{"dataset": "simulated telescope pictures of galaxies", "horizontal_flip": false, "mlp_ratio": 3, "fused_qkv": false, "latents": 32, "beta2": 0.999, "learning_rate": 0.002, "one_sided": true, "max_steps": 4600, "batch_size": 64, "lr_schedule": "cosine", "final_lr_fraction": 0.1, "warmup_steps": 230}
Rows from block 5 of a small image classifier, named by matrix and row number. Rows with one number belong to one neuron. Each number is 128 + 24 x the weight over its row's rms, rounded and kept within 0 to 255. All counts start at 0. Numbers have three digits each. After the name is the row's rms in percent of the matrix's.
After each neuron's rows are labels from the 100 images, of 14976, where the neuron reaches its highest value: "strongest on" is what is common among them. Only what is clearly more common there than usual is listed. The data: simulated telescope pictures of galaxies.
# fc1: MLP up (model.blocks.5.mlp.fc1.weight, 768x256), inputs 192-255
# fc2: MLP down (model.blocks.5.mlp.fc2.weight, 256x768, transposed), outputs 192-255

fc1.410 073:106134140095126089121124121095146117103139143122127142133139123156090144129113161119135111128137196127154129134114133120128149120105140122138128118138127071105143152122155138104090153099071121
fc2.410 053:141126149123105132165114164149140168106122124110141141132116086141179131134155114166099138137135117118152136159152119127133101118151084183102112185100139096156124136148122151139122095138196128
strongest on: bright star with spikes; flattened elliptical; round elliptical

fc1.352 107:132114126107124179158141123162129112131124118158118093142096109150115112154149106121100108134132108120114120158122126133127119148167154118134080120145118145133076123125156123114190115133123135
fc2.352 085:105143116134128140147115131123091131099173126104115111121132137088144148118102093122137108111130146145112135135085161105124119156120150159126126112102121192122149077153106137169104133110102134
strongest on: irregular

fc1.497 098:138100110136107167135113121144111137129107082153149098148097094108141096136134083107119117104109112114126111150091114124126099129169134143114125131121084203136099117126103123125164086141120135
fc2.497 084:119114115146143119108150090099121125140106143125133175129127167104123127108088164101124121119105123158117129120138118115132168125089153079154110120142144069083132142140126154089148145127091150
strongest on: barred spiral; lensed arc

fc1.251 105:130129114130129159129111125138118127148112082130127098106128097112158094137134087111137135139109107143113128136089121116130122125154131141091121117133086198172118098115114116136158093160147155
fc2.251 089:119117112135135098129129095102102100152115143132157134137113164119105138083117158117126132120123124134108115136134125110133147116131142096172083098144153078097138142144119115106137159099069125
strongest on: winding: clockwise outward; tilted; barred spiral

fc1.237 095:120097181098106147134128136118136124099087153136109119144087110142136112149119135186121145086176128109146126116124133106125098127116107130172114136083134099081146138146137181085135148101154072
fc2.237 109:121138125175112093109123144144136099148146141123125135117156145131128133126146107130144142123121095157135169125137108114108151137123100139102147149148087157135130120113097125096116079146172130
strongest on: star cluster; edge-on disc

fc1.14 079:125123137144137100118118105092150133125101153135113143125118134129135152133108131150121139111170150099155168103146136142116158139106134115149164148110146054086164129129122152148102176126132096
fc2.14 071:117159121140116125121130163166132138137133129115140117124154127138138132165168093142121129162121155148145119130122115123160094089150098143079132140137134168146110122119117105131121093144173130
strongest on: small; edge-on disc

fc1.607 088:157135151148132139127137126110139105107142153123101154146150149142100141125109162143131120124113157128129132114151134111135116125099136132155126129127157074096126171109158143140098136105111105
fc2.607 068:152129151109130124112118146139129185115136107098135134105149087171138127128136131146107149146144108097138110089167120134116105148149099150101130172109092084150117120132154144099098110145182119
strongest on: bright star with spikes; flattened elliptical; round elliptical

fc1.484 130:126125122124118168162139139144121139137105107125144099129090085113139106124131119134113140142130093097133150135121105138134144167160136095120115119144118125120078122151153126120182132157138118
fc2.484 132:123124115145142137110115110123103102161160124126117119140128156113114155133130107114140101146133114137098129143108115128142144124141129146136150101134111226137142128125111125155123106120116139
strongest on: small; edge-on disc

fc1.114 097:151125175137138117113138107108157105100142164131110155145133132153120163108108159147136105107135151127139140117153157137145148160115139122188144149114153066080129132123146156145110143120130111
fc2.114 083:133143122104116139149132148162142150127152095098120113098144105131159151165152081150142128142133147106129133113128102137116084116154110156089131144106085169155116117121123130151092117129172112
strongest on: bright star with spikes; edge-on disc

fc1.272 082:136143114112157144125129129145121146141085090142134126116123114143119101137120122116109141157105085158071140148136130124117144142171130115065093132138097144144092146147146100127172130170114143
fc2.272 065:073120119129128146136125136126087101136148162090150117139139150115111159104121110096146094154129151134137127137089136111112124120124112127178138104107133201110150101127113130186110130109112131
strongest on: barred spiral; winding: clockwise outward; lensed arc

fc1.113 122:118118124133123152147090136141128152162106100126125093121113091108139091139135083111136134150150086105117124141098122101119113137166128146088118117124100188159108123135122122125159101164140144
fc2.113 079:115108096143132109123141101105094075154124138136132131139139158112093157101139142114130106127114134157128134178125128150162165126135134091142157102166162166096137122131120107109142133120104134
strongest on: winding: clockwise outward; tilted; barred spiral

fc1.477 116:164132160130141112118129117106137107078150151120089167134143152147106158120114168160141117114138151141141135120144125144148118110099146101169120121107147073094125151108145148153094135113150115
fc2.477 082:136121163091142124122125126137147169128125123109140131114141093145149105125120125133112168114122108091129141111173115129103132129130100151124129161115091053149125132130146141133114107155162136
strongest on: bright star with spikes; round elliptical; flattened elliptical

fc1.520 095:099148097115118163164167153132143166138129088099152103117105069132119116084164115143109119125139100107127157164122098156100152182134120118138126140138128126127106124152138122132168130171149099
fc2.520 092:137133124138134127121110115122092094144150131136115111136130154100144163136123126103147110136132148128102136134103127110135138142135152137124156114144122239132139110122103104144112125112127135
strongest on: small; edge-on disc; star cluster

fc1.418 132:186139121145132153134116102136077114123145126139120130126171121128151149105130088107159115127087127171139116145105118153158120135115107130119116126120086186166118085104111112130109073134163153
fc2.418 134:117123150116143125120139140122135163123105129142140124132100110156125090116114155124112139129137124103123101122147136121135127130134140116143099119129144022121117167129143134124126141121125116
strongest on: lensed arc

fc1.147 086:121106105134114147132107113151076147133135089155156088112118113109140100150143089104141129145124099110123111143067122127124098121160148135101108123115104203171121111129111108148157105131124149
fc2.147 085:127130112137144108119131107105118108150125144139130153134113157116121123105102161123119144109125121140124135118139127131125163133115149074160108118143141069092138143142126147095134157115093124
strongest on: tilted; barred spiral; winding: clockwise outward; lensed arc

fc1.695 093:189146113126132151114133106140107111135164122123150101113178144109134137106147079102121098123086124146131139120096113158126117119133136115121109129091133171139099080111099102132125079137168166
fc2.695 110:087127138104130146155114106122138153136132114140108134170070148153102105121117154143126128130146115125120119132122140117116110131120145114163090110124145059125131137142131124134137181115085113
strongest on: many stars; tilted; ring galaxy

fc1.374 093:139121107149115143122140128152103134144103091142148091145128104134157105138127100111114139136140083113122149129104128118132107136177137144115101127112107177144096099142110118133166093166127151
fc2.374 077:121129103129120116143132118103111098150128153105111136125141173096086156125107146121117113104118159157111117133104147138121137138098163113162127098143158141101148125153119146123142175080078087
strongest on: many stars

fc1.400 042:062135150137144112145157141109159145136082154143153159117133106126145116120119127126125143133142153125124165112144147132102133134127157159113152095119124039146129168172160139111132177115120136
fc2.400 050:141138097121106144149118123128117077128150134096123140071116115104142167136125128134154111121112138155124118139120134114113139137127134102137168151160126255119141091111127149112122119109132117
strongest on: merging pair

fc1.577 113:124104123135121160138095127154115137152108088149144088134116099118172088142127095108124109152122094120099120136091099122136097123162135132109112123110092178141098132132123124128173100132141139
fc2.577 068:109108096136152103120143079104091088140108164131112170133147177113109165104113141128129114106118112138106125134133135136147158122112159087141133081138161141098136122137116141093140167112092157
strongest on: tilted; winding: clockwise outward; barred spiral

fc1.286 099:140106125138124157137105122161125111138119094140138097144112100130146092167137098127124127124105111113106093143099119107122090121140133141090097128133076210160106118112107113127157092147121136
fc2.286 099:126103147140137107111141090086119120157107142143160149129116160127111123080102158111117126118109128135132128135142129119129172124109148077154113126145139062108151131121130130093150151108107150
strongest on: barred spiral; lensed arc; winding: clockwise outward

fc1.368 067:072114105124126145153091170167150122138113079143144096126096084160159056124123125135132119126114097103106150132096116135123147164152141137139121127099100117117117151139136139128162137126093118
fc2.368 070:148132109148127110140131105090119088147130128085122146109123153083119171115131118136149084134131134147136143120122123127140154127128132121137173127136120234118139069127120128104135114131137117
strongest on: irregular

fc1.329 102:137124119119119165137087121163110142136118084122131104126100100118143112138145093103114132147125108116126123133086122107144088122149126146077101126137106197142098115128114139113158114146147146
fc2.329 073:108112105156126091103136105114118103159134153149133158140120178122119102077102152110126119122113116129100123137135119125131185146131143091163119109147143100098143140157127121092144135107072127
strongest on: barred spiral; winding: clockwise outward; tilted

fc1.542 104:148131124131127162136122104155111136142155125155129102105152138114132115111143083088159119112094127138134096156095106118163104133139128145109105151121105199185133088133096097123156086125136133
fc2.542 174:137127140124119130116136149118140156110101129135141130116109107142148107126115147129120124124121129124138124113147147117122129122124136091128104142129141016113118156133139145110140138119134112
strongest on: lensed arc

fc1.745 077:120144148121126109135139133098161134127125181140118155119128141132086133124122187143144106125135153134157133134173117155133171109089111123159140146109144090105144124119123172125087143095116101
fc2.745 046:146123115119096142165084139172141158105129103143156138128158106159157123125150126151088156106137109141140128114168118138132120142152125153081116147120111073138121145118130155114110078123182163
strongest on: flattened elliptical

fc1.696 098:075134128126124084140144169099167149113109146106144155133120115133144112130123138164120159145146121121136178116117145129093146157114115139121168119129148075094161175149155150111108162131120103
fc2.696 104:143141123145119128136124109135127090156154127133142116125129144101149167149140107108152117141131128141125127140130134114141147121130131129114151117129123249136130093125122118126112123134136123
strongest on: bright star with spikes; edge-on disc

fc1.589 094:134111116133122160135099128160127160131122096147136108135143121117132091137130082103138128151117114111104105136089126118136112113142118151099112100112090221170097113121118117123156086138130147
fc2.589 092:115096117137133098120137102103109099148113144119154146127107159108129136112112157117130123119107129141113118120138138136132154124114160081154119113137155054093139141144133140106151166124091136
strongest on: tilted; barred spiral; winding: clockwise outward; lensed arc

fc1.384 061:127114112112140135168147165133168120133095118125160138134089099148106086108094167137126135162130167115095169136136133102129164113110146136130184125088141096123150184129168138132131133123077095
fc2.384 057:155155131121156136115133122109123099118152137136133147105137145085174167138139124109111100096126143170131150133159138123138133124120144123106128159130131242135112102151129145105106133123154122
strongest on: merging pair

fc1.416 108:163130158112118164156144093117134085120155134120121160137167126121115132142137146139099099094085174152150150128099116127136089115096106130194123165103131129083129135110160112116146094090168105
fc2.416 079:119152133131164156141121128139131140123162120114119111112112127131143150143092093153145155109175092115108140103138134129123110149153159158093098114090123087157142121172128153129119159119121138
strongest on: edge-on disc

fc1.472 100:169116126144099169129121118150092138145147103144139078120146104098167106140122087106140116123110110134125123121077127122129112134131133145130113113107086214167115091118097123135130077141160147
fc2.472 169:116128135116144119129129124120144128128122140142135139127077137144117128105110165135116145133130141122136121123150141117120126121119137093146102130135137017116121162122134132103137155132101114
strongest on: tilted; lensed arc

fc1.685 132:118133101122138107160131135096121126112147153105121181123153143149108147113137179141131129132128149153121161100135124131140152116079118127128153137129139120142135152120150145159113169102118107
fc2.685 079:147158135112123148097112173160136154115117127142158114149136098125167119136115109146106145155130128103158123107157129108142100109154093144106125150111124073161121148118138130128109096156185121
strongest on: flattened elliptical; round elliptical

fc1.197 103:139116124126113153118116105151133117148116094156115099111109126098153111134139100111133133139122093110119117142084124130120093104146132128124113121120097199152106112141109123118171080148145152
fc2.197 081:110114110152139101127145102111108111164127150144140152124116160111096120088091168102137128119120109151104131133139134120128165144121158102170111110135144095105136117146133125105144166113068130
strongest on: tilted; winding: clockwise outward; barred spiral

fc1.141 071:156132134127149144122124109146105114128154123151135106142147145126133134085128145092145135147080138169098118130144132127137144138131132138130115132170125129131126117101133095146127090119146153
fc2.141 070:125147147098131158148122132116107173116124122128119098156102105143122103148154118146121092134163143124127113122111136117120115145129123135134113095086143083152145139149136143181158148131092133
strongest on: winding: anticlockwise outward

fc1.466 143:120113065116124113139136160131096166165125102128151116125105104134147108121143097117129171148130093112114138133139098119113163146151101132081136109170110199153130136157111114118154132160095124
fc2.466 085:129124120142123155126131131122122097137112147163149113194141149129113138151144127094111115137119146172143094140092143112160134078138124116136117063135141170128143125093103119131122118111120142
strongest on: many stars; winding: clockwise outward

fc1.102 120:079133104124134095135116182108167152132115134107137144110124118106135121127133169161108169148145129117133168108135131142091196154123120118114168133141171079129138156135151151128109169143117120
fc2.102 125:127145109148148145132114105139099090150153134129120130125133154124134152148147091110134126136145130145118131134123111133146153135133135146125164102126107242139141100120121116153125121135122129
strongest on: winding: clockwise outward; barred spiral

fc1.288 107:162135111159105164160121124136153110150171105136145104116162119133150106118128094101122110096091121107116136121082114131138157153118141143124118113114104159131095094114112126137136076154132150
fc2.288 085:098155112097147147133114107106112147131110107112120152156090135122121133124112125133120130128162143134129111128129153131133122135116152113144081142108165041127142144170124144127137172080086125
strongest on: many stars; winding: anticlockwise outward; barred spiral; lensed arc

fc1.575 085:136124124131107159151124118154113132141113102137160115138117105122175115144143088103132119123126090126113098151077115121119100138152114127109110138122114198152115102134125111136160093148133146
fc2.575 084:106091120140150113108156104102111095149125147139135139130128160116114125089088159115132130111109121119110132128156129127115154146107152101161104126144137068098145138147128141086141135121077144
strongest on: tilted; lensed arc; barred spiral; winding: clockwise outward

fc1.767 093:113103115139114166129088120172120151141122089152135096109114118132166099137123105114137143152130094112107113139106128102142087122162120136102127111136094180155107110146104113147165112147119123
fc2.767 068:126114080139121095128143099101104084146132142102142168126132180098095166116121142106130109112118130151117138127108118149140179133107139087113149104114143126087157109131126144107145147118086146
strongest on: winding: clockwise outward; barred spiral; tilted

fc1.280 079:118121117119129140117094136152106139140120078131154113123126106120132103126117095135112125140120081129121135143108118118135130124174125147107118108124104165134122129136115091129147104175130144
fc2.280 059:121142122126132111142138119092101113127103117130132121138112155104147162125108123111148064108121167169114147151103152131108124144107142106136117071118140211128132110148110130152135153106106108
strongest on: tilted; winding: clockwise outward; barred spiral

fc1.742 098:133115108131112185140105141149124131141122078140144101132119115110159104152132085108123111133114101114113131140092118112123119153167137136093111112117097189152090113140098117118140085138128150
fc2.742 080:104110105118140088131142091075095099163107146137148136127114165125097151106127144127130129116131151165102118130129138134133160122104152079169109095135155110099146135139130130133138163091085122
strongest on: barred spiral; lensed arc; winding: clockwise outward

fc1.12 090:137131144117112130120122103153124133135125097104158106134156114112172124128142084121103118121124079128129147120076121120118099140151125133111110155100130196148109092144110114140166099151153153
fc2.12 071:075122101127136099165112123108119088159140135134112109151078164116087144097091135130150118112134160136113143140144152128104145137145159133176104087138118120115128128141117117155099148116087101
strongest on: winding: clockwise outward; barred spiral

fc1.568 091:105144104118148133115125126156141129139136084121153091120142121115159101138130087119091132135123083132095126152105126123118118140167114127107114121140103183160108115147126109134179119146105152
fc2.568 072:101130116134137109155129095120121100152125157114135153125129155117099176089105126126153113108124166115121143128102158120123111125133136113187126093128153175102139102142115112161122149114088120
strongest on: winding: clockwise outward; barred spiral; tilted

fc1.203 093:067119109129143106140141169116162163117106123136141129147107099135130096141116129158130146120166142087141157132146126144099151128104121135134180135116152101103159128145131161111110157113097071
fc2.203 073:146144122179118127109134132124130092122144148130138138116141139118139160152145129120159136123136123142144137147122144105126142117139108121110138126162116203124113107120121110080146113127170089
strongest on: edge-on disc

fc1.60 158:130142100111143110139124124134072139151145117124125147117175174140114147090154127079125131142087153185137118131108098122161145131131127121099118106156132153180121118115115103127134118137119171
fc2.60 090:148145156097132180136147161110126146092112100125137114132083084139169083147140140138129116162152124125117118121147150116134101120153146114112103126127154078136107151121126137170140147125124123
strongest on: lensed arc

fc1.355 044:129083152134125118115134078088123129156134159114108121133132154080114155118161152104123115117112168147142143097124102131098071125088131141162142141163127131140092160096101153130127133138127116
fc2.355 053:121163138097131130124146168160156119129120112173109095195103111151114096115122106130108127152141132095138101149143106116141093082159102144111099133102165037158137154112125114139123126138146158
strongest on: star cluster

fc1.181 091:171132086127131150110140104137112108145137115117113109122160156105140124129141100111121118124088122143127134118105106151142124128135137107111099128117110160124088084115116105142139080147162155
fc2.181 092:073123162088131150165106098116129143132144113145123122159086142132103120122102123133134112141140102106122093147126152114128106128138169135170095120108136068137155120136140140156121172086092134
strongest on: ring galaxy; lensed arc

fc1.361 067:162156117149113142107130095145067120137161133138124125104146160130110144114137110104129108136092113144132116112120104141148151130123118105133088095128133155140095093112104104171119117158161134
fc2.361 075:106114156098122135144127157110139178119103110140132118184114107145128092131129132136110143130148137131121097131131129116117113140119119128151098101129145041140124171119127125156147153109111125
strongest on: many stars; ring galaxy

fc1.664 109:096116087129135143134097141160112141171105096150135106117110114130141092128135099105124151144117117117105124159105109109123146110167127144072110104149095177139109145132133099116175108156126152
fc2.664 070:129118119150114123128149106086095111140132141111143145150130157115120146109124154119128091118104117163145112131094164109126161149114146067135145110153154175123140099136116143130129156103094137
strongest on: barred spiral; winding: clockwise outward; tilted; lensed arc

fc1.275 091:120113110153131165122098133171106140151110084156138104101103123125158081146141106105115142156125090131106130144095116116128102114165111124079122139166098205153112124136129139123181114170110144
fc2.275 081:109131098121130132128147102094102104168124145117118141163134144129102138089103129109127114122121139121093121127109136131138154130112151105189126087125176128116154126139125120134150159088068157
strongest on: barred spiral; winding: clockwise outward; tilted; lensed arc

fc1.35 115:128124120146111162132092126161112150147129095133126094140110109118160091159139082112127135138122081111124117165086111127128091124149135138109109133122083191155116121129113144122160099138146142
fc2.35 082:115106111143148104125136102103108095154111155142145146127136168119095146091092176103131124133107128139113116135158142127135165136120160105154114097145136077086142142129127128100135149126081135
strongest on: tilted; barred spiral; winding: clockwise outward; lensed arc

fc1.723 114:104106200109134124126122102095114119110110154118106137136108139116121160146161147161130134097178124126152131106147135098129096120135137108155126128115149106112163123139126150116148171099134122
fc2.723 091:139119105167112097097145160163163133141125129147115128112174122165123086118147129140133148153125085113133150122140114135122125109131097145109154147153089118140121141111109117107144091160158137
strongest on: star cluster; edge-on disc

fc1.637 119:142149110149143160147085116164127105147106105122146113096146098115150100136145117105105134153074117132116128142099119149141113134163146133076122112116108180157099124119140113109170085183156164
fc2.637 085:102101121125143122105138107086120125155111158151154137151078192115090116074109167093118110120145128126118127134155128120128159105115156080169098096156141093121136142132129101122122147115088149
strongest on: barred spiral; winding: clockwise outward; lensed arc

fc1.177 118:147107158125129124155132112101134098100154144142112156128145130160091124132128178123113087105140175133141125112145108146155130122091131109188156114122154091099138134131141144127109175079110103
fc2.177 064:147151134118135137113152147150151180111140121094132126114129090156164124144121119168114180135146098107149141106156134149106108107133109148074099178118116066156106136143126141106115094121169135
strongest on: edge-on disc; flattened elliptical

fc1.212 147:150120150131150118116113122100127097102146177138094153118175155141107173117130161125128124109114162154141109125109136141149115103097140135154127128118139146125127143096146140134096129089153122
fc2.212 149:148142148112139122122132154126154129114111123127147125113112097126144099128111135125118147117121119117139136097173145132124129122126125095121114154125128036120115153121150139100129149155142117
strongest on: round elliptical; merging pair

fc1.459 091:151125114147124150116132120141103127162141102141138117121143128107163127146144076113123105133105114137110135127098092140157133137154117123122116117124097176147108098098105117136148081157167139
fc2.459 079:093136115115145138130135111117114131131123125133110113154108138125084132109121123136122138124144159126125093113136132121127119111136160122163120095118170055123131144156133123131141185079075104
strongest on: many stars; tilted

fc1.334 097:087125130111130091121140155091149124117121148090138142126136126137124130113125165145088148156149143119130154110161140134126162144115127119122145141144173079099141157130152144131103165117132131
fc2.334 122:139136125143137125138110117135107099140156131126120131118129150121135166142135102113139125129137133135112140135118126130142137137135142159119156105132107255130139100130116107146130115133128118
strongest on: bright star with spikes

fc1.386 083:138130155116123123141144125112152123101152138132115177127146142152106129145128171131122112118129173142132155125121124142137135121072122122166145138117145087119125149107155148138118146090137092
fc2.386 086:152149168106140129102118137122135150116115125126127128119132105135160114136111128156105169118140112109150114109185115133127114098144131131098103167123106049157112153129149143082123120125176138
strongest on: flattened elliptical; edge-on disc

fc1.214 100:132099116123125166136101133150117132135114078145140096123118104117147104145144085114128135142144093132109109137090123101135084123156134120092093128125104188151083126147120117107171104144131144
fc2.214 066:102099116158139096098147079100116096157116169141139128125150173095106136081098146095124118113103133132086110135139135128114183144096144096158147134142136113098148135137135133095144147105103149
strongest on: winding: clockwise outward; barred spiral; tilted; lensed arc

fc1.282 106:095110092118120152155133142156121148157114102115135096136124112133149076136125094124120130146114100118102153134132108121130140176159136128105130138153113146125102120134140115128197135155107136
fc2.282 105:127129137142128144135117124125091107126156118132122103139127152091127162138134126121149110135125129156117125150079161111130117122135157152131147099132128226129154095138100124147100115096132137
strongest on: many stars

fc1.327 149:145139118141137165121117100143142109142136116109131105105152081102165113147152095128099118109108087131131141145090116132106129147151128098119110135108105185140096117127129131115158086165161151
fc2.327 100:098123147113134107155116115121108087152150123138140098153068174135089132089081142122150104146147136124089095134151160097134094118146150167162104095175119143131153109121116119140089138104099118
strongest on: winding: clockwise outward; barred spiral; tilted

fc1.186 102:103149077099136132152153138147140174127119119104140114135112079144123099111156135117100141157145096108119147141134113148119154158154114105119119126140147151146126146160180105128182140151093109
fc2.186 078:155132133130137132138111108133097098127150132126108123131114154101148154134115113111140116124120139148105127131110139098146140145122147158123158119147112249117138069132119113139114122121128131
strongest on: flattened elliptical; edge-on disc

fc1.707 100:163103171092126150160169080090138114135141137158095164148108135109134175143171145138087108082103146140150136137101124128116063118118131084180119190102136145124120120093148127123191097092179093
fc2.707 118:121158123157142128098108141137116117105139107107117108118156122110150114132114068150147138137148097134130151127142126131128113157128134172106106114116115105164128118159119137128106135140133132
strongest on: small; star cluster

fc1.300 104:118115103116113155157108127140117153135120089144143079137133115124155088141140094120126136128137102100104127141111134112118119144169134144110109126127116186144102125150122110135178116148114137
fc2.300 083:119132095129135133144130106118117080148124135118127118128134177103105171138103110126134109120127161166100134144105151125141128116094152124147133092129151181113160115143096133118114146097107113
strongest on: tilted; barred spiral

fc1.417 070:132117135132144126125125110079120111089160174110094164127139164135092169114103171122135103112145151131160111102142120105113149126078134130140149147115131099092126150112134130118076147129170127
fc2.417 045:119117146138143133114106146168159144133126122139155126125145087183131112118149103136095131144139117091132141127174127140128119125165115158119084171126142017155107154113113122144108097130201139
strongest on: flattened elliptical; round elliptical

fc1.316 068:118099137145111146144124151118154122115120157152144102164114088125143091136124140133126163155127149102163157131153111151125150149147132139179154113127134035113115162116161157109134116147127098
fc2.316 100:127132122137139138134118100121103108131150120121113136115134153105132166125136102132139110135137125159100148126096125132145144146131128147117160123135105255119151096127110116121122124117128120
strongest on: irregular

fc1.28 120:116139107151106153173118142139122146163163123150119133142129173147117115143132099083147127117127137169107109148101125105151156129129148151124127113131100190154118098120098116129143085130131128
fc2.28 130:134128147120133132110149158108134164116103136133146125137119099138137101122126134149113132130126129115146123125141143128123116113118116102130090132121128004136123165136138144114134133130131125
strongest on: lensed arc